From a checkpoint of a small image captioner.
Model: 6.87M parameters, decoder layers 10, decoder activation geglu.
Training: 6200 steps, batches of 128.
Data: trained on rosettes with rotational symmetry, 4.1 epochs.
Rows from block 5 of the image encoder, named by matrix and row number. Rows with one number belong to one neuron. Each number is 500 + 50 x the weight over its row's rms, rounded and kept within 0 to 999. All counts start at 0. Numbers have three digits each. After the name is the row's rms in percent of the matrix's.
# fc1: MLP up (encoder.blocks.5.mlp.fc1.weight, 384x96), inputs 0-95
# fc2: MLP down (encoder.blocks.5.mlp.fc2.weight, 96x384, transposed), outputs 0-95
fc1.191 091:481481466550539490480557556559443517476462571468427594608461481465502438476505522410508379492440522499517470525557562440558407531371541551446420630442434463578504499437509430491516476546551492572460488482480533518492540451536484471553430470517477582437463537445458521512536462536507481475
fc1.192 073:520507497468433469480468464506550501528552456351463529511500505627443514520463488581512528539368467510543506487437507485403483498554445519549622512512467466463459513473442469532530433495529611527518508498475508533451439491536518576436436447424497339567438491489553533505534447460466501473
fc1.193 101:532594460481473542444527535590427454476578534412499470566508530465420530471523550476531460381424456481487401540519441468530518440537497517669473524553465489467483547512514485540500402486589441541522508457509540570487492533439433525486555495452505482510464410491507552533467459486478384432
fc1.194 078:479488522468468461468502489556582432473525489442525494527520545460442433477527567473506585534395536510469551482509503562552384491423544449426463459563485486394502540529464478422434445440501590473477467536561452630512446527522526466518505578531483474495432457550423489557548351500482459481
fc1.195 082:385528454534509532560549507461551470601518496475499427506489541507442449577583465544436462461404506540537496361473507513550435512430482452426487464509484612542488474480469537535520538481478537504527563397461353487500446485388509529468478472551508457429479422481468506500446471416502483515
fc1.196 066:405506459531572413548471545513464529469537576473513481527530588468513410464473490467462538582449446547494556484465461539564460448477508529533499453434571468547381532380434465433379545473497550587504534519503470536571530466457515503483460492551385550394479484482469519478580446522506531470
fc1.197 110:408563531453489445518494524428523516469517503455513515536411597573577413570505387404499475460450543468493495476522527539485509524473483510396542497540448506487548415446537429528428479515508498522432525492544506451388525440457540447527515466478586334458568482461524517488449560478502493563
fc1.198 114:505439471502569524472508541487517427513504495471525500509407484490536539485571555493429474417466529440494504543386468499612514476475477387550435513367519476536487491406449468524556447498553427533481519447429528400408415505468535504458451415440540484477511508467495487591550496476513466380
fc1.199 104:544580502425556458454380513388559491489493527449530612571559519550519532507436491484488398484454472464568398535500448543489582546413426566571584556479537481548484544534491442492461399499566484523521493468545508529527434495455497510562564455492470480511508455494536475443408494452456436463
fc1.200 134:475550502495482464442540448393515456456516428466528449468506534450390560538509527575503507538376492427367508515603426442570485478501534419537477469431481483525423498512512450465493406405525550487399560518496488490446482480494528498546474544454478497457538545561391523515455445496510497412
fc1.201 099:627446483555476504455463491509542461467517508550454454495461426493541452452513428468463559543496628472392505572530491515521514416507571482595455548461542453427435488539426538502495508483503522466525570396545424419446567464513532457490443586455431559459466562578435566527521508533475496473
fc1.202 087:432508512500484479540480432515480404617517533553479492513462438536457487410531494442510576547455505493512587502579525372588471579462470494424562538476485395473528493455511562474509404538590567471501460476486488532476490531563497574470492566470581505455545467417547520471513380481576491528
fc1.203 153:550441459505513450471429518591505465510425532563452493575593483407470495481539417493479516430619578478506455598454411483536501403627477481547485565498526539551467594441480487523457493442548528497439417491419480466457461498549471485462454497488445578526514501472444422493522517426469501468
fc1.204 110:537448498553458514440571471503415503534552475604457565546536530482476556467513491485539486547542459519557474434400534501483567383492384485511479520520628502591450479553434469488542493560457516519460487424488588572535550501527626472475460502526552492562443515508495458485438392504529538560
fc1.205 117:460473399565502508428460505434525521520542579534565473513495581487454497452658529484465426457364569569517432505478540598549402490476472511477475464495472572488497596496471435460487416513495529439486482402477472504582468519576510499454553554470476488460484461439491503555467517479577471550
fc1.206 075:479554467424491548535509488467431487650479561430458476502483510564395552574640556502479520456438490518533469510478488487542435581456544552488448555432446618546470496546476477510561512513525487540471431556491454518432432505447456452476504436607528522398513478487472443563498475457447516507
fc1.207 112:580481507541497464459539554484488515539588521485496420500517461473472490509515540552601458418562461525546537476569493507511529495400484438549547516425502446509637519672493505390472465497543555404441477513488437543482413522592518482512530502464538513502529453496437545548439552456520424548
fc1.208 104:396547482560506561507549534471457415566564521550476502591573616508476522496396469525482439433427448584517495452519497514498414582381515476410511494449497477567548480546496551488525462643472538508536456472435469486518550556504506500501559498498502435452545497513399471524513438433495511538
fc1.209 090:443477526501462441477466469475470538532497445454525528475501568398459499492510498539507492533448489502512504569392454486440524441339496411528506549522526431605554456558447491498485541583455461539462515488588498662458505433521516478506587603524452534506439560526522542559494495470482570447
fc1.210 085:458478444506545396464483404468502493532525498523517533532514468469611544468501506421447561495464497473456461502491457495508553408471399466517419548431491584451480393514409549408510518483528485489525534393465498440591495433509563591419444453478438478493428528438531508525502532431503433426
fc1.211 076:487513428496462519544511431528512537481518444504517488480477525454496464429534493444497551531391471526505584379497480581408421582466527498498528398520492509500441354561519523520460637559506450429540543474550571469457450514539500531495518407489498390535426479528536449477495471458493431543
fc1.212 064:498490431488499413370484543447545527481477469550559499458526446463488495500495486453453494525586440559499440541565435508457493550634445414493489509522529454484533523410548478482496443585435398558437468561596530556566515433483497524418546502547488468483532535493526470505478442402461515386
fc1.213 105:511532504486448518495535462440469536555496524541444477513515457573527449451426538474524476438427468452467519437589497545507566466451564444476523538493495420370545338418509506521458514547488476521484542595473463552464524535596459485511460517486488322511544551520562520447526554468518569475
fc1.214 106:509377463478537472430427479500525418498448502472522450533540527491471494447490480471460515463593556446600422523471453592580494457479471470515520518450459501386554540469448519456483416466606507414461570477470501437539390553540521552537549555477488603471445511532428504540515460498459458414
fc1.215 101:470464446471548449516489413465495535486479478618545554554538462497514474538520469552531568389534557399498438546544487472574496411493517458590468457510509558498443550509529594515440500502534514511457470547480534482528544618550442453437499521490521617498461428443383512432472460433546420521
fc1.216 087:475467589511501469440507506517503436496532483424528469488507515491416488418455523446450548483582424506475469509474480480517437416532581402647496479483417445413565511493555524484522518479609548469447492536535466504562424518501452495518553595523471609597525538504405530586520505531460446491
fc1.217 077:477498510518472476440501445388585526451526538519428587442465431528462432584605496420555488541469492456454500462523556566426463507436585473537472486505485516477523505494541448606435470540539449666516472502520473492423467444523508562459489454512525480529528508512524587433415505488594447479
fc1.218 078:489533598496467433498491541528449487551527573464500504523553505531523579456511480535593533521568565505495498581459495490516569386396430491417572584494533403524529518470503460436429484510437539468504447556476400643518479481506576558492467549517456496421467584496502513547533597521485518519
fc1.219 087:548497465440461545536498536484431589522582501518496470532403476584545535517366593484598493380479457476476507522465485488529528387372483467495588556529478451528515430471549550479425497470539521558482478581458429572451523516540463517560554450481551469528448486526541562493431540476514484513
fc1.220 112:452427473509519458480488492501430436532524539489532561502516547519423464476523440490444468464497467524502414428460489503454438453341408505441503482450507359518564575468533444514544455529536568520528501405489471485523382447530571523479474568466555484435603507441402499514454463482500490557
fc1.221 089:494508489547417453574496535550469560430588438489533577496524515459483465455550493504538527578480515416575539464493482593430470504459560474530652489534500560485439459538409462500498514491478560459519425421505511490478494584393574459501500495521511411442501534564588502494463436483447393549
fc1.222 089:449453607479568413489484555463493498470442557507454616561466480567510544464519496475517551464515571487445451518453487405567521471515466514635503530448423452536496588410515531494487422511560477569463498521520397540505569436548453539545510501464488636536508492439510484465577529452497456458
fc1.223 104:475406533466513435544486483513479446527501446494528462525491495493361500538467478479469391552479529559481476437530558498534461437410565423463484583430523442553556502489401519531396418444440564476509482541551493550512498467412489446532452552531521523587483588475440585482510396555458506493
fc1.224 101:483496399590489377441542395500430473486509475525575508604478549450549492436515509476538473409510511524539399570534469549445497460464472437596475488485553564535443617481405529548505536500468495564496486530453534573550491510456486500483395474504537570460500527516484590531431548494444489532
fc1.225 092:526532537491543436439440497503464516515560506517461534534575539510525443580510478529473386485499417549458486558462493478547534495621379542488453624436464541549419498466622432480541490449512551549520368476550433453467535527525518578546470433484486484453515482530470442527512581455475494545
fc1.226 077:507513446484453508560561464533562525428544488493489435432469528435506594549496541527520488606448513521488533434552562556519537489469639560467592475561561485514540494534429422538524445435444510434506525562573545605474536530523552553533491542568455487479466506504524344533512468534435526547
fc1.227 092:516438463460444500494405414519505514582561498466499470638515535501566406530533508508436490514457462502467480426473540500496460449514515492429436395504505554500581433522440372498514442450572530497523480545500476471437406523548510528442561470474467419490550387460547601514462480451560468506
fc1.228 080:491468492495495460538364594604515482403594508543544514435519520538548558539574529482465460495579522519498503501506421454579613498437469503576430554411501537609506442464490457459553513457509518441568470496475525587505508469501497422471489507507397431589511521575483506520461520464556486535
fc1.229 094:588469484412528470457455544585449521477479509507531434516599531430398424492561517518484526467443588619553472613420506438464543408488430480484459519527433445509513598566455403508523488470508546463517502461557501505587500467495496518465559462523440460408497553462524499536510580492535491546
fc1.230 071:524532564448460451473535459441546549428481477422446526576464426537560593505487464452516465467546514337500432492501471541524594448400390490521469531509548506518500474446505497474562497537398457489429509462524482577477429437535501501440571472499425534488567513574565442454489503488462431440
fc1.231 072:502448504392479462487434463511441495476538598624467512545562559464360570570485563517489557393436511547511513527504497535470485447469471456507461515501557510533501477474408500523529512434419466522506455483453491538531516581604525589496501476531592437572482527553534510496522441500596568569
fc1.232 068:486460537476513427442506417509535529466464498436432499510534467436428447432530489446430566555581454479477518587397467489532437461549471491578454545521453400483564471587480567503491537389579548476425453462514406521501527429522420458585474581531428502500521480511477573532536491441473533472
fc1.233 111:456520504548504458495513477514494411479483552474449510574368443418487495410601569483559488388587448411467572494467591443579514549451460558517555533521422471542518553464524541470515460514584505487476528492463545514437447474552480516587527453491471553514515504436478467504557390482456569443
fc1.234 106:417402596533474478484465465429543550465518492550509414432470559474491599485482488444450459528604409498393468485481581482591467545449538553612519515434479515503468555480425384487427494437490500559487544535502533422566478460484423460472526491459520483579481535493511542480483486582520540489
fc1.235 100:403512509468482539539588528514465500601534522549439387478591555552451475539566452440479399523461505520456515436524551464499425452484609492487464530568426434516442528512538544484530525533473494472517497562470564482480453511554553452636485493633587494536474522562503526442510485425546498506
fc1.236 079:455614487475483475535532523433467511487466448498487497492499532464510385483571441445437484455483481525490437460541531525442490533556360470387484462510500492419449472466519537518400435428471467469477437466558456558517449460545558435445576430464503497428467492488491539530475514314483491506
fc1.237 091:406543486553516468479544511475419558580546458522452528540531555519522543508465485489357435495466509515484475510564510524573526635531539569473447556560525523510558388485423506509552511635500563492494552545447454505518556425475598484404521482525461503485448421467483514519452575478517521434
fc1.238 116:462473433468536419441496429452464566494497552505480598497479512486352523476489471467451570359472535501402534496465455466459484427432486490539459602458443479532489537463433454487497413464439457562457523467430425527547461445561538510471471528468452582505486430448424569473474522454547464501
fc1.239 171:517461522520525422399492548465471448507451445514442491544552418456499588496514485510503488475522439524480471589426476431593525438489454470539370539435493543530455588413545469505470455467586529558454477491524480508516525464520494474517459474438458672476520442500411510507505479447533449386
fc1.240 197:548492513456493437413496554496546373453502397426558458510504450497448518486503445521520541465440498435488447619503509440602494444505530520484512565509515529460484578519506502555505333427591537536415523493534507561533460450482477438527534565475411584482489465453425496521520475502481478424
fc1.241 090:476475445470541479562435471399566519474492458469441449545571470488469476517507477485567483641550604424520526434461537449514535406511496376475567543485587559516587528474508517547505455542455464544509586514489423483590501466467457535450456445542465383500473473543518493536482521495510461400
fc1.242 090:454532445572516447429500597556479447438585474525515619465532512526512458525546470517472512443511470593507497531569532435583504477504465530574514573456426545525413487474517544530472430592514480574561465574446444457487548472466539508505489413585453586496451447437453500478421588485496546431
fc1.243 098:470442693564520463514417512451639531520553578496601505514490488563461455487501475474461411465543514559587440539511514534572459529517578455460613599476517478523456485501473534409460444507556549508479510538493493540461563506468560482494528579530481569545551505525519488479480453522468500537
fc1.244 123:547496595626467542515513452440438508494515524508493535496524502509488546480533496467444535452483524443605510411478571624480545592532453591511528507487604544514473586555543586516527480530459501467579516509496497475505559497428482494541469478454515423417599514425493473451565450440541398560
fc1.245 090:501509471485491480565532496520560519548435448459435511579554555497460641522503485530437459525427368498532441430530484545459476564530474533531475497438549489521596471473499586504527485528580476531443571573473517464541548541509602474399381480515535447412473455446481438529524475413491547493
fc1.246 091:350562525536492412462568563443526420525509494514534420558493494504472550508510497474462504491500463456516563447559466533515571443509514466407504427464455523489487564363448534479497493408516459467448473523481571451585477530535508490431444488548501575447532466417448436450496428369495463519
fc1.247 099:533511506510464484576458564492491535565545512489431498545460565553501519504485459457482449462480592512591453420488571449430446470589480497555532420493514609464500500491494531534514532499554625514430548446471480487489413441517501505483462470525439386478490352470463391457527468393459501481
fc1.248 104:408589457493533556521474489473510503497589461504505423473471403539511571475486502525522526524598502424536444478467434514558558430561380399612486519522544529514477502485593496434446518461440517559524520532479499598433492534418469425480530480436467425437537530511513476510602534412504517478
fc1.249 115:570500491509497424580471498443505523542563483447471399452471468526361477493430529366526494581432481496488528474528537518468526508438510455426485523467527507467635461443424441540418462410525532460453596483539544506524523504399528466489546536488476442556547531550553507543595497511460540538
fc1.250 068:485505441537435561404550467637567528478533465514509538515467509474509398496540502468442476510533437468565500407508457472492519489508621466506531500476480432444434496497491439545481503512570499528529475460508571450486505546606628499560459448589550416485359509502515444497453454512452527569
fc1.251 073:588522483438655549472464481457535532575455533538535478466488511593491501533525452442436525520487490511548479521485452476533545465614475528571505435488547565520424559450619599536449488526500453509400478458520489460437487570500549434426491502521479518444472437448505397467413481419541489506
fc1.252 093:455399431511509526583546536468521501459568494636545564502494510492464417548531438525621513478475498522528516451556556533496455506498564334549468481475448457578465405499464504438473563521483530483485514469454456496569438478417525468562506575486493437440548510511471519528413524477453405522
fc1.253 124:411496444518473440544526506507512503573543428490560473510536511440485402461519533494427587464436465581490512417508465539492474477433497463460464493535484514426594518538495561409534561548588612460504511496524433515481510562566460498518474602488471592500520447588374590463494412480477509490
fc1.254 093:537484599516553432429514510398567440482493557521412423555542462538549526527478450441420468422488473507535444470508456464499536455519478503547470463497495573585448618404527427588505528490542526510498416544474466415438497500466500530508515469503424536499488368503452438444534487486442410460
fc1.255 082:448570441470612591384509533421514473584522535570506476566578418479486565494513478437534514512483489482450457432451477489512558496499474537455467523535437462536416591453423545474422480583542486525481374433549503496554481485426438471453524454437457512448536461475513450555493472425526461446
fc1.256 068:533482489593475433556508428573431436505545440541492546472470567440434448385475477437455527581536443442657466503452518420459504451477521498571445523514518431454511517497571537561557538469576526514568504478512543495446467456490481529561553423557507561579485584511510604530493488539483509484
fc1.257 135:430477432487477474549440462503439509538474465450541575513484579444469459475548445507469522477517586608561506454470414519483466378540453557471507473479500581509553546539469551491536595471481511462598461450439431520574440523516541562492577443506518485440511581432469493547420477426436535602
fc1.258 064:688513519490450397517471552516495476389474434527587497450589530488459592460494476485441480453533547470444411436519464580509541439503469494604493488536466586516443565464478523519481486530442492431466500495485538445576483581460492501503461499522549495525560467569478397437523498470492444459
fc2.191 085:519486477531428460524525543576574544503504484493419565631538441476517512471498488462514528501474507524496483523510485509399552505549470475462471648505481547485422482552545541538496437448521569579493522501475465567485548490399510433530578568414613495578490440411472532576478405559548484458
fc2.192 081:490445446542463551512499637584456575517428528513473412507618478464465464519519587502568503540423544563485427479512484519442512474486460471515366438464479508511518521564514556523458468483500458493406434508495472546531438499531549569488546632431537425405434475525478498497514460437543503527
fc2.193 117:489491533532481486550412503532447511520442441471431527482376495504505523534494454497593447556476526491412474409494520539511609517466588557468517549509497509435554426432574446618484380540484484510481555383556477481475567542467502442548511561491451588545497532486498458520536466556474572431
fc2.194 088:489546529477503496423527448372471504461424558488545505483482529439558434469476470531483550500468542499454547487432542476586533465518460538501539483500485452599555532446512457485537532577558498450541537502472573413426481509560436500534502394573396546451548515599561583402477582544486544576
fc2.195 083:520508523576558548509509450482444458542441516539429517580462393575450478501599497491414535517493468523509514520647506611560495559518488507472520406479480588564409502469442471471541448540456490558572469523548549528519342519526471514484462535536565520512518505469483462551539467477542532591
fc2.196 068:487557486457496402511463565631553555452496529416429502456506420475464497473513505385489462462464556507536482537547540514418635576552482457514496494507534579518513547567523510397397538515542533502464480505492473495567492485419471561535582485464588394430461488465470508559511526494505506425
fc2.197 086:492562518543528572427458393382530489508481558461547575555520450478580444524501471549503458542488560551515423509544542513492487527504506514544591464522468453545515535411590458545550522521492460373535425515470578388472520554512431526467457448519538487486602526519503526471479457551496442625
fc2.198 118:578524540498423515500496541502501484472601532438521577521411446565552532494516525580561559584589442441485435450506535453523511468450569432502433571498633493413441445475521477552519589539521480465487560501435481365476573577524492478444452454485561526502546554493506548504492526550531518484
fc2.199 117:493468492546524457511456568524412563472543527490455458545543487469412489569485491504561451407483433510496449499548535522434516534524468522498409396445487486503476507573577513516456482387458601479487477490625435564526554528505529549571418583488578449574455465467409397558477487513487478526
fc2.200 126:553485517525564493572598557401463487502384500492446494535503455482467517451599468457480525502505470446492629501536389365539548487503504510559514522500517490541480468575481520476532496593574459513525378495519513564483516460539471557561497483438436462499431519503566574557496531469485622494
fc2.201 092:538558515473468545497460501490470528476502517508453522418432564532603518439528537555424590482474503411524474446487581451529507446541496501526629523566602518540490470577455477480565531555504488468488544457563596466511522480491531496616485369480426514518451561547603518450526529475483575432
fc2.202 087:545497524440533530453507491469450519461476389564463436528510512557461507497538403526498536421546467463485651475422496468589456477450431605460516542550574519546483459603545523543582438514513521515493518523495556544483434540510403441575422442556501506452577495557565484465431463487545498527
fc2.203 137:542460524434405478567504524600514489509561464500408566461481557564521513544551562428544439562601462514549492516583539529473505498543528481470499542546487626428558454453526470547433466475498522505541487431476387528497510489516522522410548612488544469565452496458445390577576484482492505501
fc2.204 107:439489556503491489544469515491413410496623456594493528426565520482439497518481478574504425437420465528516430546479500483477502497516448491466354445522464467515521517535436507509513495548422528521513542502460395492528500509533554528568588539533543514604633492462389540541486508523532583519
fc2.205 105:482486474590577494466475416459421498530447470521514500490508461440570431557565437539542520482449512429536421543465406473483516548564423450425545576480462512543462592484594476408503531596576437539541502595492515479474441515563468586452507483467490506519554461454545528438592532542439458512
fc2.206 077:463477486581557448509518556504490549513484558516486430548505477451413556483495488534467475517581507501548413457512383509481493410580547460476531502489399630523443538512516511495505466526421617582474599455426495578520456530544512494562509508509620483459476501496416462594509465435502445483
fc2.207 114:484483540543579517494461517495447522606410532432535525568484480479476462457542492482509543528558459464543492475508594536534535437468485505393547596616521459464531478488599459488493396577515477456508474578509507444450596570439445515489440418450516494455462499502549540483444452488364529436
fc2.208 098:476503593497467538480443418498492487519570452510643493571530432507449479519507589520443444432496449608498474578582507530498486432526460481436449394495448502557488550450550526427496559493433556456444518483528539539511543469528445453437376602478495498533559523541449485502488464464501463596
fc2.209 096:429496575478556454415521438468615474496478458523543467514523527516569483506589446576499531421438548517505468530521489486520515435532387505396569504514394597491545494456523490517499572495475521469505449549527466426521465424575464479544478458541427575524545408608542540468526591467517547520
fc2.210 101:540539545566462515541460479495477486523435536502487562493431577498506532455416592436423576558478514466516479522496552470541434531401565436521636580557517521489570442534470432515539556560522503425523519516552457374473540490506462541540457469461378546556426493499565526470535560566490504471
fc2.211 065:441502550461507449565546592586510575461462477405501469378441528579494581503579544498530502526484576622503464451500463436459462555549492550486507516572550474481504469479467595486454442543527549600490493447485503470508476527501537481411547519461406477521447560571469475446447402536465562473
fc2.212 063:413520523461493503521535462408470396440606591452508515562463489589534565444493499498495478598591538493556446515439452482470475526534459452442476434481518539406492538558523533540536569410487529590434419483549481443515579478489504470479547483409444595494501497536474486461579528443493560450
fc2.213 112:524516503516610565524536578498488463600531433515550507484583495497438464491553499490515501509385498494536551583506389476497495512462482495435487558532550446545462516505474534434500485480453385586396505549491554585517450409469526574365545519397543458509526462480433465526527506466448478455
fc2.214 092:521503518553538518551564525450478467542458528564520544567468555441550458462517512494545492512567489426552470534479444529523514401458453482547540532573558454461457416537515394437483550523482479504645489525463535511471478487504499527520504381508484501513376563558633554407483573526410542540
fc2.215 110:514429460590468487439517526520507500440566542630495484454485481492586559550468515465417588573548552509428582510535519461461346541477506542501528501461513478542550528466476545495485499483475501430549500396458434538547441458551545450516457595556491567493510590496504497528521437500489488365
fc2.216 087:524456449455549509469527535436421429523480446522574551459531550464508470532483447494517580471435473393577613524461520401515572460459540552425504478500570420537458538530440519575538587554505406450533564486535472483512506510543515499476527430387403491480457522539590537452504512496406484525
fc2.217 086:507466400494406515412527424489544463519496481515480406568480436413533480524504570527437426521473561502417453443531426523456474514515500479559484408466464422513574570410514462483481478436481531520531547460469417538504550556492513519438605444543574503534453398460419504501546489483589464552
fc2.218 067:536522601544510518447518419513525471545455534533497512452566495415503521516526401474494497468560478496503512494495551473529426406510507567470490496603458441478561546492540446535354471439542557430428483569466465488499533480510457469511517471481456432379587456593551640455467548473495449497
fc2.219 085:526496591464618551528480458488401481623451492501608567519448513452382459489497503548531427517472484467494513444416544496518490496540425537405540569531612421484556501453562452558536529538521491424519466570510500509511491553468458552500434488492491476502585519558493492429551437536409503501
fc2.220 098:412504550514493478449442460465536480500610458498609446474546520459494485501500509554514466357483416606478457511478486538516446422529405526490526437492439512556459495374514461525434520492509514466469543471466524523530493473575465481466488461526603462538549445490454440525399460569425404564
fc2.221 080:557501492474369499477463524570499505488504504492405498486499501576458458513488493484499499504450457453526513452567566388531506534509544480548414493573474458556512581516468513482530509520531415575427496536470458511498452415373548558581568546386499438573507557488419400463478513506598434506
fc2.222 091:569480533576499503504545445475509500444481485475453494589475505470510475510486492476426444540602567479534591409505473492548494461465512492400473488547588522484474424568572413556486480464486482633509537508474480544451503588507479533602454470578515559537530470533348375500461536518506490489
fc2.223 112:576460461470478485521551557487458511491421481558474427533485546469533453576504447522487433548528498442496501485436368430556415499569480581521552486560558485500432457520415463517587498561477441599529523480466543412493374433562516444496527457499476547543503461482535585507526472428544505603
fc2.224 102:383541476472483491406440534441462484468544483492495525394545488479534425474489412525438602468494495410532445465465470442470494483497425514562502546486516514539494430554438501436497556476568435549455541464521535445470505453387533492685540501478489462461550487464589556466490509491542546437
fc2.225 124:521474538515504505536476547600470506493571538513474433509598467444495534486424536444487425541494458617491454518550470519403538529469528454473392411438443485454449534594493548518434438415465554448508444503508402559537534479540548525455511576476516460461501453426388429544489471443538441466
fc2.226 098:441499516517518518480552400334531503459487576500592574553453466491503483519517463462471559554514549445435457504458484510560533462581559522532606550580547461503500495527468440435512531498617454502483493506499585459479539480477492449512488422502389528489527488537605598465520534579490571539
fc2.227 106:435512504524524601480461508497496475486507449539490520576492495476454575478518577489558549458512450589508544549470496490559557555569544526576516592464538492426546427412450446399490443608514490523456427555474546469480466476633435501478473440454550519464561520490566601454462419459520486573
fc2.228 094:429546442415517555560533505480601577481521536521549457478490507413515488548554487496468472489444436558597502541557586474519551496536427477621515446485422483586475495545498540438461529486447523506479555576550474453503565498510569539616525536510585496462559576469507487477352475475473489543
fc2.229 089:471493548468493527520520450499469489477435495473489462362447584521586531540564407504522549527508575597470455489475448559504401571548431458560517498513432495522544417482514415456478438545469495557416565494462436475442544538609480533502477431486436557517423467413546452476460488405503503498
fc2.230 071:466492559505467487448492448502448379508616457481499610498509400475471416418502471496490515462502467522553523563595528455455447465477521532505422471558452458567476568406557453531481584494517536579399531515580519528504507462593487536504512512537483533491564426540414501480554516579409498537
fc2.231 070:512520474459502496495485485452491460487542437466527493372434566562460478482423517537546412542471559453459473436495540521494444478560467474573503530497447413440565423391472436561493484554391450574451545464509466496463508453558496523502440511554471538527580481608514502358574449507501549555
fc2.232 072:458562507415537493555509402440536472454399497504537552421488543541571576498495474581476609440468562495455501509487579522544510520510553476480448547543470568448489388499512409567504558504517465507547475550503536408519532455545467442528462402415412551495550493556564540445523540433452554520
fc2.233 112:538464541469429421523554536580538486497467440455430478546512377444383526555515379460432473515555472483482507454445504562459501441489473541453466514583502584455485528469546556469439412444458532599479448513513466560513410543465522503572569550506447543551470488424488452550576499476496571506
fc2.234 105:547567397408478499509517543580525521499598528473547414402504586569507463512487484442559490474561567542558508511422486535469523529546492511477583593538524429462501489522465534478459491595535478441488596555524484495466485519486496480567557526582510461409479546592572558527516460557491585404
fc2.235 114:483518465483561515461463453451463490598518531394441493548523416401590484472537449522452408460582519499406455533492446530486506467494466471400546464465458415452408421515434483444467501474403467479565510456550409539456437553429445484549487537484591483391496511474470485519453486490523517489
fc2.236 073:421459552523579547461542481444464505487489475523417519475501557480476453468427468544501500550524572424517621545520528522456434431448550365473533517501492473534340509558565497485560573491542495520446532508449562432464522475507509571453569413416484539503496505439507526402507542541464434545
fc2.237 080:518494495485481531469436488506586590475481570550499486544584481493421524493526564509483468455480514553571471490553459474433533527452528510507445520407457578627509562382493518479438519451477552470540508417520556646557554500494478496437554473419570481477584552505469492582480479375490504520
fc2.238 114:591496540616507492576478502563497525479486470489469469408463573504541561539488567510520421523464501515494531438555489555495406522500493512503490565553511586491512362526522480574472393466528621417537486540430469535471497500524434469537493495552463608480529430537467424564534423429502459447
fc2.239 151:470461465514520492523508582586500468509525431507384447591557472520454468554506513425577525489514470496549472471508471411431508506475518461485430498445536532472438517593487576484467423474504567588502513463500419582510525541435565512497554585463547516525439467389368526551514465451575481414
fc2.240 161:443470508509449519473480638530451505519471423484390412569495593536502383519517456562560597517503521477531517480484441425558536541532473559461408518452546587559510484550530518442527431589478459538523455450505508582448540440510540533527564511562477510550386507455482503474502542417494526486
fc2.241 098:491498439596438567503568480442511466553492452492497571494449485491508490462461459507461451543518547392396448518391454518481466466507536517518500494579473489456450473501472487494482566453471472501541643562484551467447454507492470566553533366534481490400512447588515454520611481446573577546
fc2.242 089:498457496542504542447458459520610548536583516531491501555536440484500596548487504446426460551563529564473435545517549481538428586464512456479481466466475479531569462399507508572506534457543538411477590384477550588548547564499501500535538549555447523544602525559442431510510466422436437475
fc2.243 085:523519597510486475528483459447502562492470502452520519524508497458572506426502468557450629575490548464578538526453499510455391391569422503487531570620495445547490529467528499534520488598502396510507450459448512529479548385432447472457520492440488420562508481446469567524472479435409507489
fc2.244 118:486460487533544421553519497588456493486472511460470524492457514455578507493539504567549456357561562497461464473439499464459458598452515513515446577537426453486437424482510554463516566420552537530390568460502486546436532508516553507531474473564525451556495471650428499591462434507469481434
fc2.245 077:606533516563589572563501576534504589605508463554594567469563453477351503517537519488479513379394456506628461543573488453531514494557471532467482518516513513501493466532476494446500539495555557469513524457427573532527492452486540527492466481522533528437487487555532514509416460449534421527
fc2.246 077:438461451438450547445480459575484440600446580560470516456524400396429462526512447497426528459483497430439438576492584464497509445463492544561558448526490459565500475524496576482460539482544540566535504443604465564511427461569478523544551537519443545557550467449461477478487519380454483518
fc2.247 102:474517484505500489516488575628481508532525530499497524492600458472466439492460527480521465417497467604503453460522466505508522498497428519518368445433419619521460622435487584465445426475389596494462517481462526515529438512519515540498543578558547465448493486434497532577448440449542454530
fc2.248 078:459527469601576484492473388453476489532607491507531631564462462523550518482443508437551483523580501476590526465512554579597484463380545452492512492548533512497448593454530523510480498499501404519501584529588446428478526513504499513439563525463503465475593532564530531462519465595487452485
fc2.249 121:477477343532532519492514532498510479506485484606466409526511481499559484592474444484471510541457530468527582513478448456509363478537485664500468483489555532503505543577446516435577472529505449489496437522487469577551363438492462507463480549500468503444584533440532539530474514422516563520
fc2.250 061:527514548438445578492560553623566495480529449485500419596610458503514506525506515507479471565497396520458512516575420453491554543394489559444422512538468545526512505402438533508481465370479518460537560501487509555509503482465522498522597601444528489571477500405455554514481506536519527556
fc2.251 072:536493426513510489563549537561553607496562507512474503525555464585468506622508568486551472545522513558474590446488507421488426435489474569545489423406579560511476511562555563523438516436538577626549522465533467489564473496445504484484551510557553505526497458519542451544492372460488453443
fc2.252 100:502504471567500430489513523412590515454584511523499534560512423596467493407458491445378508578418429458509552484532424433565497512416489435526486516572517443485511621478513406496455426500519475432571526478442465539472476508508384494471499452460475560528529608456490522491499506449467504527
fc2.253 129:469524591512550500527504451463453423502459516571521537555446510491563485450550456478457612487480493517471521537506528568549572530481522501430538503541561528517443431525512430574558484546620514457579518460467523454522476503540425425567451396511458616450433502540594506474531543442389574533
fc2.254 115:496465465470463496496510576595542471535530505490458483495553426533397446555527517462519446430505465490502470501540497537401479539551450447522374442474488507487505544501525549472440501387448500446473542434523447616509499525514543539453518605501581428501471505463368415588558437522562446466
fc2.255 072:471506534479443468587461442529458511492517473406496483504479519517438504502491517433446452524434431525489465490487555532500514433339545504480508481426541529494448448481494586577497510540463615481494417478622499453481537537552542501504451505418510472508534469480426338527430580414549473517
fc2.256 067:504497489440470503418523520414474504430447397449560478490581511500456432552499483619564492497450497428566529480455457485389502475527453591478446442497477592568490506460439534545446602359493481491489488493472486534401459486529480514497418498548486463570478441452546570457548532476483572507
fc2.257 124:449463383495506503474473440535466523541558412496481475446513568514566525474564443627512416459518492519573470501536525531470481552565449506501533491463362488545388487476448485431473526480521476638374589511474517483491534478523510493492527510502500403587462457534468484477486430463426457544
fc2.258 062:496537472493488548503568510427501470440528489495579547582423437428492397410546522456492436497540535513533535483464508336534512526521541550599461434495482473527420527458524516469498529471516375562442554413436509514398474510502528586545568511506555484406563489512522458513518426541458499505